A small image classifier, trained from scratch.
Model: 6.28M parameters, norm rmsnorm, activation gelu, layers 14, width 192.
Training: soap at rate 0.0018, 11300 steps, batches of 128, held-out accuracy 100%.
Data: trained on streak pictures of flow and ridge fields, 97500 training examples, 14.8 epochs.
Rows from block 5 of a small image classifier, named by matrix and row number. Rows with one number belong to one neuron. Each number is 200 + 20 x the weight over its row's rms, rounded and kept within 0 to 999. All counts start at 0.
After each neuron's rows are labels from the 100 images, of 14976, where the neuron reaches its highest value: "strongest on" is what is common among them. Only what is clearly more common there than usual is listed. The data: streak pictures of flow and ridge fields.
# fc1: MLP up (model.blocks.5.mlp.fc1.weight, 768x192), inputs 0-95
# fc2: MLP down (model.blocks.5.mlp.fc2.weight, 192x768, transposed), outputs 0-95

fc1.311,183,177,209,191,211,218,189,158,178,222,193,172,224,208,201,211,206,184,230,205,233,185,141,227,224,210,190,213,163,190,173,157,173,164,183,189,198,224,212,184,171,220,176,195,204,183,214,193,152,212,194,199,225,217,197,213,233,148,208,196,210,211,184,186,203,211,182,201,204,235,186,199,216,214,194,209,201,208,204,210,180,228,182,205,181,190,238,216,197,169,210,190,218,223,217,239
fc2.311,184,198,223,211,209,180,217,232,213,208,208,246,169,179,219,193,192,185,180,212,176,182,242,206,152,194,189,191,230,214,212,226,200,229,189,209,193,185,165,209,223,205,256,191,206,186,176,200,161,207,197,203,243,238,205,177,198,194,217,177,216,202,189,214,203,197,193,156,212,181,221,184,202,175,218,187,214,214,207,221,208,245,192,204,196,186,198,202,213,199,182,192,163,160,171,184
strongest on: high contrast

fc1.669,206,196,206,176,195,171,227,174,186,188,197,197,195,210,197,190,200,198,207,200,196,226,197,185,189,197,179,192,205,189,196,231,194,201,205,208,218,197,176,215,196,169,207,251,250,210,213,197,233,226,208,226,201,241,174,187,216,192,177,183,238,204,177,204,203,214,163,239,214,182,220,198,206,218,191,192,159,190,188,208,219,195,208,199,202,175,242,252,195,164,212,200,216,201,195,183
fc2.669,200,209,210,204,157,180,187,232,214,197,210,232,206,199,212,154,193,180,215,186,197,152,216,216,214,258,191,194,188,212,215,241,191,221,195,196,183,233,193,150,200,212,206,199,191,214,194,181,207,189,223,184,206,243,208,142,198,211,194,208,195,208,184,194,185,231,187,194,190,214,202,206,199,233,187,182,207,212,204,172,195,207,213,187,223,195,191,211,216,184,196,198,240,211,188,217
strongest on: high contrast

fc1.322,206,161,188,191,199,191,212,187,212,208,196,177,163,179,190,196,190,180,209,191,215,188,228,199,183,203,204,246,194,186,198,197,191,207,167,225,165,242,223,209,224,199,239,193,212,200,236,183,186,216,191,178,259,199,202,204,233,200,190,193,211,217,179,203,199,188,205,207,188,165,194,179,206,212,214,184,190,227,183,195,195,198,196,217,205,219,181,216,180,203,206,189,190,220,181,219
fc2.322,188,205,194,203,200,199,201,182,206,131,175,214,199,210,205,180,172,218,227,165,207,252,213,170,170,181,208,243,140,186,191,217,167,223,207,218,198,163,229,219,223,236,178,205,201,197,195,192,227,187,201,210,221,237,188,201,192,220,194,196,168,219,204,196,152,247,206,216,188,215,212,196,204,219,221,233,222,202,233,187,194,201,210,188,222,208,238,194,190,176,169,204,217,192,203,199
strongest on: parallel

fc1.278,165,175,200,223,189,206,211,224,193,217,191,192,217,171,212,231,225,224,205,228,198,219,175,222,170,201,200,188,174,195,216,213,167,177,195,230,206,232,175,227,225,151,178,221,178,218,205,184,197,215,178,208,181,205,168,206,242,176,178,224,223,231,221,159,194,186,209,189,199,175,211,175,198,217,194,214,232,216,208,212,190,171,217,188,198,217,193,214,198,190,177,202,188,203,194,223
fc2.278,184,183,203,176,227,184,194,183,226,190,193,204,167,203,199,201,184,186,201,168,224,211,205,188,269,166,209,224,209,166,201,163,227,212,218,204,192,194,203,200,191,210,197,185,183,190,199,219,189,211,200,217,236,214,199,192,179,195,194,246,206,181,166,233,250,166,188,209,216,235,198,167,210,176,203,184,215,161,214,186,213,196,194,221,176,199,184,199,218,161,203,197,265,211,208,187
strongest on: parallel

fc1.22,178,195,189,206,216,178,220,192,209,162,181,199,215,200,181,192,144,227,208,203,200,254,199,198,210,188,215,192,186,212,180,213,207,228,175,219,194,154,191,229,222,191,189,196,195,204,224,198,214,224,194,248,216,238,196,206,211,203,174,205,227,195,200,212,213,213,202,186,200,184,182,229,207,213,236,199,196,232,212,180,219,191,172,230,215,189,183,226,223,203,173,230,207,199,205,213
fc2.22,226,187,195,206,201,226,203,216,198,257,198,184,195,204,200,206,205,194,188,218,168,182,221,200,183,203,206,172,196,206,183,192,242,225,198,164,197,230,237,200,178,206,202,192,177,248,210,198,166,185,231,186,156,180,250,203,169,216,225,195,201,183,169,203,225,234,173,184,195,190,235,184,201,203,196,191,167,220,190,195,203,216,230,210,211,194,172,211,220,165,215,166,227,244,184,167
strongest on: high contrast

fc1.6,197,168,207,188,209,192,164,201,186,212,200,185,162,184,174,214,196,182,187,202,161,215,242,229,216,187,196,209,204,205,176,203,202,191,196,203,216,217,200,205,178,203,187,190,208,226,205,183,209,211,196,264,217,188,176,222,200,221,211,229,209,212,212,219,190,183,193,222,179,174,193,174,225,188,205,187,177,199,186,210,169,156,186,221,196,166,212,171,207,177,210,164,186,157,192,210
fc2.6,182,176,234,230,206,189,199,192,211,203,177,186,179,214,221,204,202,175,181,194,237,195,161,205,186,202,206,157,205,194,210,229,167,219,196,183,200,223,221,242,219,218,189,196,199,226,193,208,197,189,236,209,198,201,156,228,192,206,207,156,190,214,185,214,197,213,170,215,173,211,185,229,158,195,175,235,186,226,222,195,195,239,225,231,183,174,222,217,193,192,190,169,190,218,229,201
strongest on: waves

fc1.139,166,184,184,178,214,224,207,223,205,186,234,194,177,206,219,198,183,183,214,238,177,204,232,215,197,178,198,195,192,220,216,209,205,169,216,169,203,246,191,183,209,177,155,215,198,185,212,211,151,216,203,208,225,214,212,178,186,208,185,193,193,247,154,186,200,211,225,191,218,196,215,167,202,186,212,218,221,255,208,194,221,220,223,206,191,177,197,177,181,199,203,199,211,177,210,180
fc2.139,185,162,204,260,223,197,204,233,172,151,209,218,199,184,187,196,186,198,223,197,210,197,203,215,222,240,213,193,188,172,177,227,211,171,197,155,217,227,212,194,233,193,197,189,197,199,158,201,207,225,235,192,190,208,186,256,197,201,201,182,206,172,215,199,176,176,209,209,209,215,228,211,189,196,210,207,220,194,180,213,213,206,166,176,202,237,190,198,201,219,222,203,168,185,230,217
strongest on: whorl

fc1.740,202,201,204,191,189,199,201,188,209,229,175,159,204,209,195,188,220,212,194,202,172,218,187,198,209,192,208,159,188,175,223,214,194,192,182,223,187,229,186,201,189,200,217,198,201,142,238,181,214,230,215,176,236,212,191,237,214,180,218,181,214,203,219,195,198,224,202,194,225,237,207,197,174,181,188,188,182,216,178,192,241,200,185,217,196,210,203,221,192,202,210,197,194,228,230,160
fc2.740,229,228,195,195,209,213,179,198,172,175,189,214,195,200,192,199,219,185,182,208,194,174,201,221,230,251,201,174,171,149,188,226,177,230,192,204,206,170,159,199,194,195,220,194,185,205,216,186,171,201,185,201,208,206,176,222,213,180,216,161,218,192,209,149,179,199,179,204,196,187,220,227,199,218,202,222,162,199,186,203,215,175,199,204,200,218,168,177,201,187,211,174,218,206,180,199
strongest on: high contrast

fc1.489,190,207,182,186,220,200,175,158,200,215,191,208,208,217,211,207,181,202,234,210,192,244,188,183,210,198,168,209,214,181,210,218,201,211,185,187,236,201,205,183,257,226,203,179,220,218,234,179,246,181,189,183,199,227,198,193,188,202,210,217,221,197,191,212,187,190,225,205,229,197,162,184,206,185,183,214,163,178,205,195,207,180,224,190,216,230,176,222,206,205,216,187,205,187,198,173
fc2.489,204,187,224,177,219,205,204,181,229,237,192,194,207,213,208,202,218,234,190,229,188,156,210,232,218,211,201,209,195,165,195,193,222,204,187,187,217,189,204,257,166,160,191,199,189,214,229,191,162,204,208,165,186,198,174,193,177,223,217,194,219,223,199,194,257,189,177,212,221,185,211,197,198,143,193,158,172,210,205,215,202,193,211,219,170,181,205,212,198,223,229,240,182,250,175,218
strongest on: parallel

fc1.438,217,194,206,228,232,216,217,211,193,194,213,216,224,167,206,217,177,206,199,199,198,229,194,166,215,216,238,192,216,205,186,180,166,193,237,208,239,251,152,176,220,233,217,230,193,157,222,187,207,233,209,214,201,198,208,187,183,178,175,194,210,154,235,215,203,206,195,199,195,218,191,172,187,212,207,232,220,165,197,199,165,208,196,192,212,219,203,222,188,166,221,219,197,230,181,201
fc2.438,215,194,210,224,184,191,184,156,208,203,185,203,176,185,189,212,188,201,194,173,203,206,210,210,172,191,193,192,202,218,199,223,202,198,201,196,220,183,235,238,198,176,241,199,205,190,176,187,172,222,216,165,177,213,192,188,172,204,206,243,192,254,215,154,190,218,196,216,188,202,216,198,210,183,192,202,162,217,226,189,201,162,189,189,161,229,195,200,171,257,170,222,210,150,209,201
strongest on: whorl

fc1.8,196,208,192,223,148,200,206,184,190,242,215,183,236,200,207,172,211,224,191,192,199,207,209,193,189,205,212,168,222,204,224,224,196,209,233,207,221,186,195,173,188,218,207,187,228,196,197,195,178,191,155,185,249,181,179,192,204,208,177,182,206,236,230,185,213,178,196,201,193,181,201,211,204,228,215,225,193,182,196,210,223,182,178,169,211,223,187,195,207,193,187,218,149,175,191,190
fc2.8,203,219,204,199,204,189,185,199,187,216,217,212,200,229,189,210,194,199,212,160,185,202,215,197,243,193,209,193,212,209,207,173,189,207,205,232,183,246,229,217,231,213,227,200,187,179,207,197,188,199,178,206,262,193,203,222,219,192,180,207,174,225,210,230,209,223,188,204,209,190,240,234,204,236,221,251,238,161,171,207,220,206,230,196,214,214,227,191,183,187,176,175,169,234,175,174
strongest on: fine streaks; parallel

fc1.15,178,190,206,182,165,173,199,216,121,195,207,203,183,216,189,214,191,194,213,219,220,196,199,171,238,210,232,209,188,200,188,212,250,212,194,216,198,170,185,177,188,157,162,215,202,201,184,210,208,230,177,201,212,198,144,202,228,217,194,191,214,176,211,188,215,208,208,223,218,165,174,225,206,210,201,205,210,198,197,204,231,181,196,168,188,244,209,230,224,202,192,181,191,202,190,206
fc2.15,211,190,187,219,175,214,201,210,198,196,192,202,218,202,208,199,185,177,224,200,195,185,203,184,212,176,199,209,263,194,226,207,200,193,197,188,195,199,255,221,237,236,200,214,200,180,215,220,181,204,213,188,186,180,203,182,207,224,181,199,206,202,181,158,170,169,200,186,207,208,199,183,210,182,182,189,193,196,191,177,218,160,216,223,228,190,206,181,194,197,221,229,204,269,184,170
strongest on: fine streaks; parallel

fc1.712,195,213,216,197,180,187,164,194,211,203,195,210,205,215,219,194,213,141,219,202,185,192,221,202,210,229,195,188,187,222,191,171,198,200,219,188,197,197,215,186,202,214,151,197,200,198,173,201,181,222,188,233,247,211,193,196,198,201,197,201,211,197,212,191,207,198,187,209,215,189,228,217,206,209,183,157,239,210,200,193,189,180,174,187,185,181,217,211,215,210,203,216,185,231,222,151
fc2.712,180,229,171,201,250,199,201,220,170,215,202,213,212,213,182,210,214,216,193,181,203,192,186,205,150,188,193,164,177,197,176,147,196,190,213,204,199,173,266,192,238,189,195,202,181,208,204,202,183,189,158,197,223,176,173,235,186,197,209,229,215,217,202,229,226,146,184,201,219,189,209,204,198,188,219,189,191,185,225,207,181,220,207,227,217,213,205,200,206,229,209,208,205,214,218,220
strongest on: spiral

fc1.633,172,227,230,196,234,208,198,187,150,176,220,173,223,172,200,200,198,180,201,195,181,198,181,186,192,202,185,206,227,198,203,210,206,212,191,204,194,233,167,173,195,215,231,219,198,194,208,199,190,209,201,200,158,188,204,199,207,161,211,218,182,218,163,218,159,197,173,177,190,209,178,188,225,178,180,226,192,218,190,209,185,209,193,149,183,244,213,213,203,173,194,223,209,186,213,210
fc2.633,236,222,210,185,158,207,202,194,183,222,213,192,179,183,172,201,200,175,233,206,213,199,185,198,216,186,199,230,177,222,204,155,183,229,216,205,195,242,217,202,180,174,192,214,207,198,189,202,246,184,227,197,217,244,202,184,187,203,185,200,208,190,220,226,221,195,225,265,210,212,220,171,187,213,209,161,206,179,222,222,178,216,232,228,175,207,181,189,184,209,217,213,221,162,196,194
strongest on: source

fc1.628,182,137,223,179,240,196,215,183,170,206,175,219,223,190,196,183,239,191,197,178,179,204,182,204,214,200,204,223,205,200,226,212,202,231,211,245,184,211,186,192,178,181,209,203,204,181,234,187,178,180,214,207,229,203,229,199,218,198,210,203,228,195,209,196,199,232,190,185,201,178,213,228,231,216,170,191,236,186,200,217,169,219,185,153,212,202,213,201,208,208,193,198,223,195,193,181
fc2.628,196,226,166,192,213,177,210,186,151,192,208,185,160,180,196,234,205,226,199,199,213,214,206,184,230,199,196,204,240,178,178,203,206,189,200,175,204,152,209,222,182,221,194,210,197,208,207,162,222,223,173,170,197,206,221,208,218,216,214,202,172,197,202,240,222,199,193,190,207,185,215,215,196,183,198,215,206,156,183,222,172,211,185,164,169,220,181,191,201,182,197,211,211,252,228,195
strongest on: source

fc1.587,184,177,217,195,216,221,198,233,138,211,191,206,225,214,200,209,218,187,231,194,195,192,216,207,194,210,185,199,175,226,212,188,179,172,218,174,194,195,204,204,209,195,202,202,234,174,202,201,186,237,233,214,223,228,92,237,177,214,216,256,178,195,176,196,199,206,203,170,207,178,190,214,214,203,225,222,196,212,198,199,215,199,202,216,200,189,191,202,192,181,194,234,231,167,233,215
fc2.587,201,171,173,218,222,204,187,233,192,209,211,198,221,207,232,198,193,205,188,193,229,197,205,186,204,213,176,224,197,194,203,211,244,201,207,197,226,225,178,183,164,182,206,200,205,170,217,199,211,207,228,197,176,233,191,221,175,212,209,153,192,204,188,220,165,180,204,165,210,237,155,205,182,205,218,161,218,174,172,231,196,196,180,182,180,193,195,202,219,190,199,180,182,198,205,160
strongest on: whorl

fc1.11,207,210,235,208,197,198,208,181,255,203,227,165,200,203,223,211,184,175,177,193,201,198,202,201,195,223,203,179,204,174,184,186,205,222,196,196,200,231,208,224,222,201,242,191,217,203,215,215,202,196,209,208,255,224,211,202,228,204,216,231,215,185,160,198,189,208,189,212,196,194,215,167,202,221,221,186,212,212,189,195,213,220,203,216,191,178,182,182,221,222,189,171,204,187,178,186
fc2.11,186,183,150,189,180,218,221,203,258,181,180,214,216,197,189,174,195,244,176,162,174,214,192,201,201,187,189,181,204,213,198,233,141,209,216,193,203,139,196,168,237,200,220,189,187,194,208,197,181,180,233,185,197,188,197,211,214,209,206,173,212,211,181,204,194,178,218,227,186,202,202,256,197,221,177,207,243,187,229,165,210,203,223,197,218,182,213,188,209,197,178,197,197,205,162,208
strongest on: parallel

fc1.34,207,191,192,171,235,209,199,187,197,200,199,203,244,195,184,205,214,246,219,206,161,177,186,189,171,212,222,194,195,208,182,216,176,199,195,230,238,232,206,207,203,214,206,219,198,161,200,198,222,194,196,199,243,215,257,218,237,189,192,185,196,187,177,191,177,204,181,232,188,186,170,234,204,203,201,182,173,193,185,193,204,248,194,193,209,193,197,188,204,201,212,199,189,212,123,224
fc2.34,190,223,249,233,206,189,216,133,198,205,211,195,201,198,190,203,200,217,210,198,194,245,180,197,166,177,196,188,231,182,191,183,217,198,194,222,204,181,203,230,190,155,184,209,187,185,176,193,215,203,149,177,211,215,237,183,194,205,219,210,202,172,191,225,241,212,211,207,194,197,159,200,183,197,181,165,220,170,172,253,192,185,237,214,216,205,217,186,192,197,191,152,213,183,174,194
strongest on: source; whorl

fc1.128,185,178,216,214,191,196,189,207,185,222,177,226,198,212,194,192,183,258,211,211,219,188,207,193,219,166,205,200,210,221,197,244,191,212,215,165,192,207,214,224,175,208,199,202,187,218,157,212,172,195,176,225,221,200,218,223,192,206,217,193,216,204,242,199,173,213,193,175,218,189,179,188,202,178,239,195,227,191,181,214,211,180,184,205,202,244,231,203,217,229,193,193,209,197,206,235
fc2.128,208,176,204,167,188,203,185,230,180,199,223,198,197,198,173,246,185,185,186,179,202,206,197,227,216,193,194,183,185,225,182,170,166,196,200,218,211,177,217,222,171,168,207,169,191,214,200,216,224,226,187,189,169,201,208,226,211,214,168,208,206,214,201,199,212,210,207,209,211,184,203,189,219,213,180,243,184,216,202,203,181,254,201,203,229,188,179,209,203,203,199,191,231,195,204,161
strongest on: saddle

fc1.214,212,190,201,189,170,216,190,237,151,183,196,224,186,192,233,187,184,176,225,221,185,223,228,161,202,207,185,196,168,201,180,204,229,172,210,168,212,213,195,208,201,202,189,201,194,169,229,195,187,192,208,224,199,207,184,165,217,183,197,205,203,192,175,185,206,220,209,234,199,160,171,242,210,173,213,196,147,218,223,175,186,205,190,181,182,224,209,218,222,206,178,205,199,209,214,215
fc2.214,196,191,196,193,242,194,205,194,219,222,183,209,200,178,184,207,226,219,204,203,197,174,166,163,224,202,224,162,259,209,184,202,196,191,200,174,210,196,204,234,189,280,208,203,192,196,207,202,208,204,197,213,206,166,198,208,205,220,198,176,195,197,205,154,191,180,191,195,244,210,180,232,202,207,206,157,185,202,213,182,190,180,213,224,254,207,177,203,202,196,231,237,216,209,170,219
strongest on: saddle

fc1.490,179,228,192,170,189,194,198,195,186,207,190,201,278,242,181,219,229,218,213,226,173,188,213,209,195,180,205,198,178,209,170,181,208,168,206,193,206,191,224,191,210,190,205,192,192,169,203,205,169,180,243,205,211,234,223,175,240,184,197,211,184,181,184,185,174,200,167,214,177,222,187,237,217,210,216,174,195,260,187,199,218,210,224,212,243,206,207,180,197,224,205,192,189,215,194,226
fc2.490,222,186,212,167,192,222,204,229,198,213,205,231,194,236,219,207,181,192,206,191,177,249,229,201,218,185,197,205,202,198,186,198,181,207,182,171,200,232,202,201,158,185,221,211,183,224,200,179,278,184,207,225,199,203,189,204,189,205,188,199,199,210,232,200,181,236,197,199,218,188,191,201,193,186,184,249,206,216,176,205,174,193,192,231,150,220,184,199,214,195,205,186,197,172,193,181
strongest on: whorl

fc1.29,203,194,220,203,196,209,200,195,221,200,170,201,205,211,201,181,200,152,211,194,205,191,208,204,226,221,221,201,187,195,191,198,241,182,213,208,218,182,213,218,205,219,163,207,196,220,187,149,173,213,199,235,258,176,190,202,185,179,192,202,179,207,203,190,230,184,194,200,197,184,178,210,232,195,202,191,220,199,178,208,189,198,206,203,173,146,193,220,196,189,175,204,239,190,231,225
fc2.29,200,217,166,191,221,202,198,215,209,204,176,220,217,201,202,217,223,215,194,206,224,172,202,177,194,205,182,210,169,182,211,148,211,198,199,202,218,206,206,203,230,193,181,190,208,195,198,204,187,189,226,223,214,217,216,227,223,193,207,225,210,185,199,243,197,128,214,202,204,220,196,173,193,167,207,152,205,195,202,237,200,190,218,215,226,201,238,206,201,217,216,222,149,234,234,214
strongest on: parallel

fc1.436,174,175,182,165,214,192,219,220,202,208,216,203,175,211,183,185,230,199,217,212,214,223,169,242,184,217,188,181,193,193,196,209,176,189,225,170,205,208,213,230,202,183,217,193,219,182,206,189,246,162,237,183,227,182,198,268,207,200,205,200,221,182,215,215,227,192,176,216,178,200,194,184,217,190,211,187,220,186,177,207,202,184,201,202,210,247,198,198,225,180,245,214,189,179,175,216
fc2.436,217,184,236,229,157,203,193,175,158,161,192,160,212,200,210,174,224,185,183,210,186,192,193,225,215,186,195,225,194,183,233,190,219,189,213,197,204,213,192,178,197,261,176,209,184,236,205,186,154,224,220,197,224,209,203,214,198,175,198,206,185,195,190,206,217,208,225,227,195,158,227,239,174,200,199,193,220,206,176,189,186,202,186,185,147,225,207,190,195,193,187,208,258,201,195,193
strongest on: parallel

fc1.242,158,180,179,187,225,184,203,171,207,189,217,204,210,199,185,216,216,170,175,213,220,218,162,205,187,200,238,176,220,200,192,229,212,211,188,227,193,193,173,212,182,197,218,224,213,189,193,227,230,169,238,208,198,197,247,203,229,210,197,208,171,199,177,167,195,166,213,221,187,197,210,203,225,219,221,189,178,198,194,240,211,201,211,203,222,240,162,194,192,216,199,158,206,229,177,196
fc2.242,185,152,171,177,215,213,211,179,192,219,195,168,221,194,210,217,224,239,204,203,189,187,224,204,204,155,190,229,243,186,214,148,193,185,192,175,198,228,206,181,187,204,222,191,193,163,210,179,226,206,173,211,183,198,153,201,206,216,200,182,194,199,181,207,205,220,200,212,200,209,205,183,203,166,195,244,185,227,222,214,212,192,196,186,172,228,222,184,190,190,164,189,192,177,182,226
strongest on: source

fc1.642,198,225,212,172,211,187,173,217,197,237,206,196,204,198,207,232,194,151,208,206,204,172,206,211,222,221,218,183,189,204,175,208,196,185,203,217,179,229,197,170,173,189,188,189,189,213,213,172,203,196,240,203,181,183,238,191,211,195,187,226,230,220,198,205,167,201,193,225,172,199,198,176,180,194,189,173,240,228,197,185,144,217,179,186,192,196,213,217,213,235,220,197,199,211,164,213
fc2.642,206,236,198,235,240,201,202,256,238,135,192,157,162,213,191,251,194,203,217,191,207,215,216,171,154,175,192,213,179,172,205,199,179,222,184,190,211,192,225,169,196,193,206,193,215,198,179,217,193,233,193,183,215,214,221,168,196,224,190,199,172,208,218,214,209,212,211,199,200,203,196,197,195,208,203,227,197,188,197,159,201,206,221,207,188,172,181,190,191,198,190,194,181,218,189,165
strongest on: source

fc1.736,188,159,183,209,172,188,201,216,161,176,178,176,191,216,175,175,217,211,186,181,165,201,238,178,199,198,200,182,214,215,206,241,222,228,191,215,241,186,222,202,184,199,188,205,197,203,170,184,230,206,254,192,264,184,232,182,218,194,220,158,184,210,231,180,204,203,179,213,189,193,173,210,209,188,227,190,225,206,172,177,170,200,200,190,213,232,196,212,199,201,190,167,187,200,210,187
fc2.736,196,202,230,209,192,203,192,216,227,235,203,168,209,195,200,159,202,227,232,206,190,233,189,166,243,206,182,193,216,191,203,155,228,181,207,211,203,215,206,181,175,211,154,200,205,224,211,197,227,206,197,202,180,206,209,206,208,200,211,210,219,212,207,215,211,168,185,201,186,199,196,204,222,217,197,198,190,188,179,226,238,228,211,194,193,169,202,198,192,208,188,227,171,225,173,172
strongest on: fine streaks; source

fc1.715,199,188,173,193,180,163,222,186,146,175,201,218,201,191,218,206,183,245,201,234,231,229,169,191,237,200,186,198,152,211,208,242,204,207,220,222,205,178,198,211,230,187,194,210,196,179,189,185,245,194,201,216,202,188,220,202,204,208,224,216,216,213,257,204,206,206,183,206,236,189,215,243,249,228,221,193,195,225,195,215,242,180,162,184,199,220,203,213,191,212,160,232,197,195,238,198
fc2.715,165,240,203,193,187,184,195,201,190,232,177,179,179,190,191,210,217,227,188,223,193,199,222,250,189,212,197,210,230,209,213,161,213,202,203,171,183,238,206,214,204,224,172,207,203,199,211,230,192,237,188,192,227,191,193,190,217,211,214,196,187,207,177,183,218,172,191,208,182,226,218,224,191,174,210,231,198,176,185,201,209,213,266,241,206,193,206,205,209,180,177,145,216,217,225,217
strongest on: loop

fc1.20,199,169,194,201,227,196,222,209,222,203,197,227,202,186,196,189,194,178,223,198,167,195,209,172,197,190,238,205,216,231,193,182,188,186,201,147,191,174,203,217,193,169,249,222,199,211,229,187,240,235,236,178,183,221,196,192,241,223,208,218,233,225,242,188,185,214,181,186,201,231,198,206,195,223,187,192,185,210,187,196,183,183,229,164,147,198,208,151,210,213,202,202,207,197,186,216
fc2.20,193,193,230,221,211,199,184,223,195,182,197,172,185,193,209,179,182,211,189,223,197,212,197,197,206,185,222,196,157,204,205,170,166,203,195,224,212,195,186,149,205,202,172,188,195,190,190,201,199,191,206,191,219,169,170,179,197,179,205,215,181,169,207,241,190,208,211,198,186,210,222,225,219,229,210,154,230,216,211,211,206,197,201,192,240,200,189,180,194,174,199,188,217,227,218,185
strongest on: loop

fc1.307,226,170,169,203,198,203,177,195,222,209,188,191,182,193,190,187,192,190,190,234,187,181,201,206,220,204,227,216,218,221,187,243,196,231,193,187,182,228,209,179,199,181,210,244,208,205,238,233,245,157,199,211,187,200,201,218,187,158,204,217,225,207,183,253,190,210,180,202,213,211,212,190,209,193,188,204,218,191,181,196,233,182,193,185,202,212,179,207,208,184,251,205,202,223,205,258
fc2.307,217,187,226,205,205,214,220,231,230,190,224,239,207,160,191,203,173,208,190,219,218,196,236,210,202,176,207,180,212,185,181,199,161,241,211,197,198,215,130,252,197,226,192,190,208,222,199,172,216,192,202,208,210,251,200,165,200,184,218,188,205,173,188,242,198,195,184,207,199,188,213,175,215,221,223,185,188,184,226,188,187,201,213,199,171,205,209,183,201,140,202,214,200,194,189,183
strongest on: high contrast

fc1.440,208,147,210,183,178,208,193,234,175,152,192,211,139,167,183,211,201,208,206,167,249,216,182,207,192,192,200,214,193,186,230,167,192,227,188,243,197,188,209,182,210,210,186,206,194,199,210,180,210,207,201,216,177,247,186,186,182,211,176,179,210,184,212,237,181,189,200,199,180,215,193,229,186,196,178,192,205,193,205,188,192,252,193,217,227,221,201,213,175,179,240,180,183,188,216,180
fc2.440,234,226,237,205,220,213,219,194,200,234,173,232,230,219,214,204,220,178,212,187,196,211,203,172,249,236,218,181,212,234,199,211,223,211,190,195,206,191,201,163,237,216,185,200,180,207,179,230,189,168,227,202,219,196,200,227,214,186,201,214,208,193,219,205,226,209,220,195,185,197,218,208,184,197,193,220,210,205,216,165,201,201,220,211,171,204,193,220,204,215,165,210,208,181,174,173
strongest on: saddle; whorl

fc1.603,175,205,213,196,214,195,195,207,269,148,198,211,200,205,186,194,201,182,234,169,187,206,201,215,185,192,217,214,189,217,167,163,202,195,210,194,204,212,191,193,188,161,193,181,209,218,218,158,175,203,224,229,203,200,205,208,172,187,207,217,225,197,235,200,211,185,198,192,191,213,209,204,201,192,193,232,177,191,194,199,205,183,211,214,203,185,193,157,167,165,212,184,202,179,235,170
fc2.603,208,205,179,171,180,201,175,201,169,165,205,218,171,216,182,191,199,206,220,200,176,185,185,189,185,224,194,226,228,199,199,244,194,187,205,176,208,207,197,205,214,226,188,224,173,220,178,210,183,238,212,209,214,182,224,221,199,204,198,236,230,184,224,180,198,199,175,224,230,222,187,214,206,218,185,183,186,168,214,207,206,200,209,214,211,232,209,178,200,253,203,172,158,178,222,209
strongest on: spiral

fc1.274,181,203,193,180,220,200,191,191,199,223,207,212,184,175,186,229,202,186,194,213,146,176,205,198,182,208,186,163,198,206,197,192,218,166,191,206,192,173,228,180,157,176,247,200,203,205,185,201,216,244,226,179,181,177,219,176,212,192,179,197,184,235,204,209,223,212,199,237,221,190,225,205,168,196,212,187,240,249,189,228,187,196,199,212,222,223,208,191,181,191,186,186,206,226,156,198
fc2.274,192,231,172,194,240,213,207,170,208,157,194,207,165,221,177,221,180,185,187,221,193,213,195,200,185,178,194,222,204,208,213,222,150,194,194,236,189,255,155,172,225,193,166,212,206,185,222,198,232,194,233,218,170,164,181,218,199,207,206,174,205,218,185,241,184,229,208,196,178,207,220,184,217,190,224,221,202,206,252,208,197,220,205,176,222,165,178,203,203,188,185,207,199,197,221,196
strongest on: saddle; spiral